config.toml
model = "self-supervised image encoder"
dataset = "dashed paths with two dots that lie on the same path or on different ones"
train_examples = 295000
image_size = 48
crop_scale_min = 0.4
horizontal_flip = true
translate = 0.12
color_jitter = 0.6
method = "moco_v3"
arch = "vgg"
norm = "batchnorm"
activation = "hardswish"
depths = [4, 9, 4]
kernel_size = 3
stem = "deep"
widths = [64, 96, 144]
downsampling = "stride"
projector_hidden = 1024
projector_out = 256
projector_hidden_layers = 2
temperature = 0.1
target_momentum = 0.99
init = "trunc_normal_002"
optimizer = "normuon"
muon_scale = "spectral"
lr = 0.025
momentum = 0.98
nesterov = true
orthogonalizer = "polar_express"
adamw_lr_other_params = 0.0014
grad_clip = 1.0
adaptive_grad_clip = 0.05
steps = 8400
batch_size = 256
epochs = 7.3
lr_schedule = "cosine"
final_lr_fraction = 0.05
warmup_steps = 160
weight_decay = 0.009
adamw_weight_decay_other_params = 0
Rows from block 5, named by matrix and row number. Each number is 500 + 25 x the weight over its row's rms, rounded and kept within 0 to 999. All counts start at 0. Numbers have three digits each. After the name is the row's rms in percent of the matrix's.
# conv: 3x3 conv (model.blocks.5.conv.weight, 96x96x3x3), inputs 72-83, a 3x3 kernel for each
conv.19 104:515513498517529503513509515516492517512537509486514487471504501512542510542519501533518511497492469478469469501464515494473518477460488492450487503556517506474471486507484520498501472495504493491483509506490496517505501508505505515531472480514476492505481456512510505473457502495471495476514505473520505521489554506482546493
conv.20 101:518481500502465509508505502488499493489529517457516529498540498495529509462463492490502517488472516500488497484497501521488485439467551504469514473466493526524518501518491514508511542492500490482493492491506508483505504449481509488529517521496479497507492544534519535520500472467489518529503485531447469524514495464561544476
conv.21 100:493484498485492513482476495540473517489479491468493498500468492517498494495460475470496508438475506518489484461486552482503502470489493489504530553503531470479461510474506526482558514521568480495516451475518517531513475521511466476516533494495503493469538514440549489458506536501484509513498486477491508507474520496491500474
conv.22 106:531484505506487473499523499531527468524489448474442487488426495489464471451460480554529479473458412502503497498526485502523486477477479511556472478503467496468476494490502461490485485477441499492491481493478501489495496501482505491458495480491508526479505484504501492548517445493512447532490474495486482543457512519494532502
conv.23 097:534521506527476499542521490491484504438487506532516532511506504520507510489477498494510493483504512515521506505500495495509481485480505492475480534553595501504572514500506502488468487471493480496496463479472498505494485482477484521486493534515497491494494570535487495488477511493529503520482486500501484528512501488497515511
conv.24 092:478476466462463453490484491466476493516455450523494495490456467469470494485496496474496511490510517493518529491497506461446492474490490521515590497480528470500526525536484525503500512507542478500524496513525484507509511512495493517517505540553519538533480533503525471505508508468505501515477538492523506542532511482516506559
conv.25 106:473521499521513513535478508544475496495448483502548547550495494521467468508485479544500502480465484565496492494529503510467508481475505463507519478497498505512545501466467498490503473491500501462485483499533502475485486494493491517491508481516472500540477480476481504506475474489495502505518476507546566516546536534496481490
conv.26 094:530530514485472471523474471500487510491475507497519480506515547503496495453447450487520542469487524501507508454475537468462473470464462494478476524525530526480509529504536517510495492515515522520508507515501481499495492502524479498532472474499495488535497508508525501506495478493496514556472467474489541483490527504466488539
conv.27 099:488510474516499488529487517461487500440517492529489470463472485498460478526510483517526492498496476494482510495540486493489481494474517517534468472456490484468445500489523497500515501507495478486528477482504502501521517530479479467491491514542556462511488492561489500482482496496494526494470536492522543540505501515465502464
conv.28 095:497485516504486515479493491518496492513489483503509511467463457497507502492491478503460501500458479462453489495485506462447431479490527492503476507507484530524523481507505464503509475515473499488498527507523484484498496486491489517508492477486493529505504456505462501538486470480468477514496485482466476508509503517511476482
conv.29 106:513531519515524483505505475543484490507482485479494473526492450497495502481465500457522480461533472514493474502501504521513485490510495467492492501520503510517503511491513512471472529478483468504521469510502493509477496557519506533476499510471533481498498451513504495503492506516455484510494504499538518464508502487467505442
conv.30 102:506508507509489533490513506509505533523530534528513497450470491517497470513507482515491501537488507462468531474507563451489505472476479514496496480474517515483474489496493501509503490518511506484485516480480479464534528497497506479473515488493492507477508491476497507484474493465526475477500481526451476489466518524493468478
conv.31 104:516526509538520486493468471500514492475493540492498549524466488473519531501551492479495517466473517540494495460541488512509488461461477496505487532500459488521510496485479493519506517526515495489503483485520521511494499437502526498497507516498519525501543471516491458485501481522479473523533529506452458487513530510505497497
conv.32 093:521480480488481454508511487516523485502524498426486504485460434491501480557530529501496448520482461477497480515520485479509495497465481543500534527514487439476477499499522495520527494526503525535490515525517485509495501501472527504512484501491490477490483480466477502492492490486512487450535523528528529577496469515517536430
conv.33 100:544501501541503483530509472505497480544533429465502510481514538480477511459473517511508520516453460504516495454484518476472484503496519517488529531524485524539510480507491503512525510491488510523510494459488502503473501482478513504529499503484514500501492510504498480497501497478448488528512521509498458494491476531489537491
conv.34 096:505476524541529506545545544546511496508480495504488474508585491464513484469487503490472504490477484507524484536531513465517536544538504512526506495501556504485473490485491478501496496497480495503498508510499504502465522483514492488482502518507477520502496456554502464499487514479490491503500471518495485525528494501471528503
conv.35 106:513515513500510453477515502501531444494469468504424499509485471486482498457513518509474500522441526501458518517507523550499480529539466526512520494518503506486498488490470464494492465481514516524510500455508520466517534505520503484528497485523488489485485508469530483502526544457490466521505496570490550546514498522518510535
conv.36 094:537511485506578514500453469486482510526504521500498509501510503505479490499507509514499486459489493507485486495512523508463554510524525488454485516554500522536540481510508515533475450507466482502505506508486475467477499477466507496460530505492494500494518541511504546494496501525513502535550534510515489490487539521513448521
conv.37 103:518505506497528529511508514508518517483508483515534552562533566519454511551533521472470466472499471508518463479509487478503468467543568487476496489513486494508479479490502500499511508519537484487493472495498474495491458444470492470491511494504469484509474493490462495482489473535481453511504518522442467439459487489517476519
conv.38 109:517539474488488489504521506496484491485483508504510504492425495485547534489579541497484515503505480480522491487552487466530502505475491497518477505548507534509522501512507488502491469523497497472503504517491485543518510555531494513480491494468515507516490509502499462510489483528504500516457487474480664507491509511475475498
conv.39 096:510541503503496515485476487497511523476473508524509563510493475493514502485496510474494511484496513521458484482520483474456466545493519453503468486483494497515527513515529478489505487497499479492506510496500509474493481511521467469493514454468515501492502474490508505535495500517502520549482490484511550532495465438474478485
conv.40 102:478476482500475469504483461523539506459502541529488550525519539488524509480485467491476490527511510529514502530518495502498523513481532481478509477451520477565581492546519501496525486492495456484521503486497518484488498475493486478487495494494512492500507515518472493498497539489510490437475477495493495456514487444488473489
conv.41 105:574475454564527472508508444513480513528495486510484522499512497443474493489497486495528525467479478484461510450500485477504517501538512540509496512517470487483465469498500486518512505487477497482496499485519502501504514520525505462506498455481520446473539506503516510512494494483478489483512499485527502518479486497513554514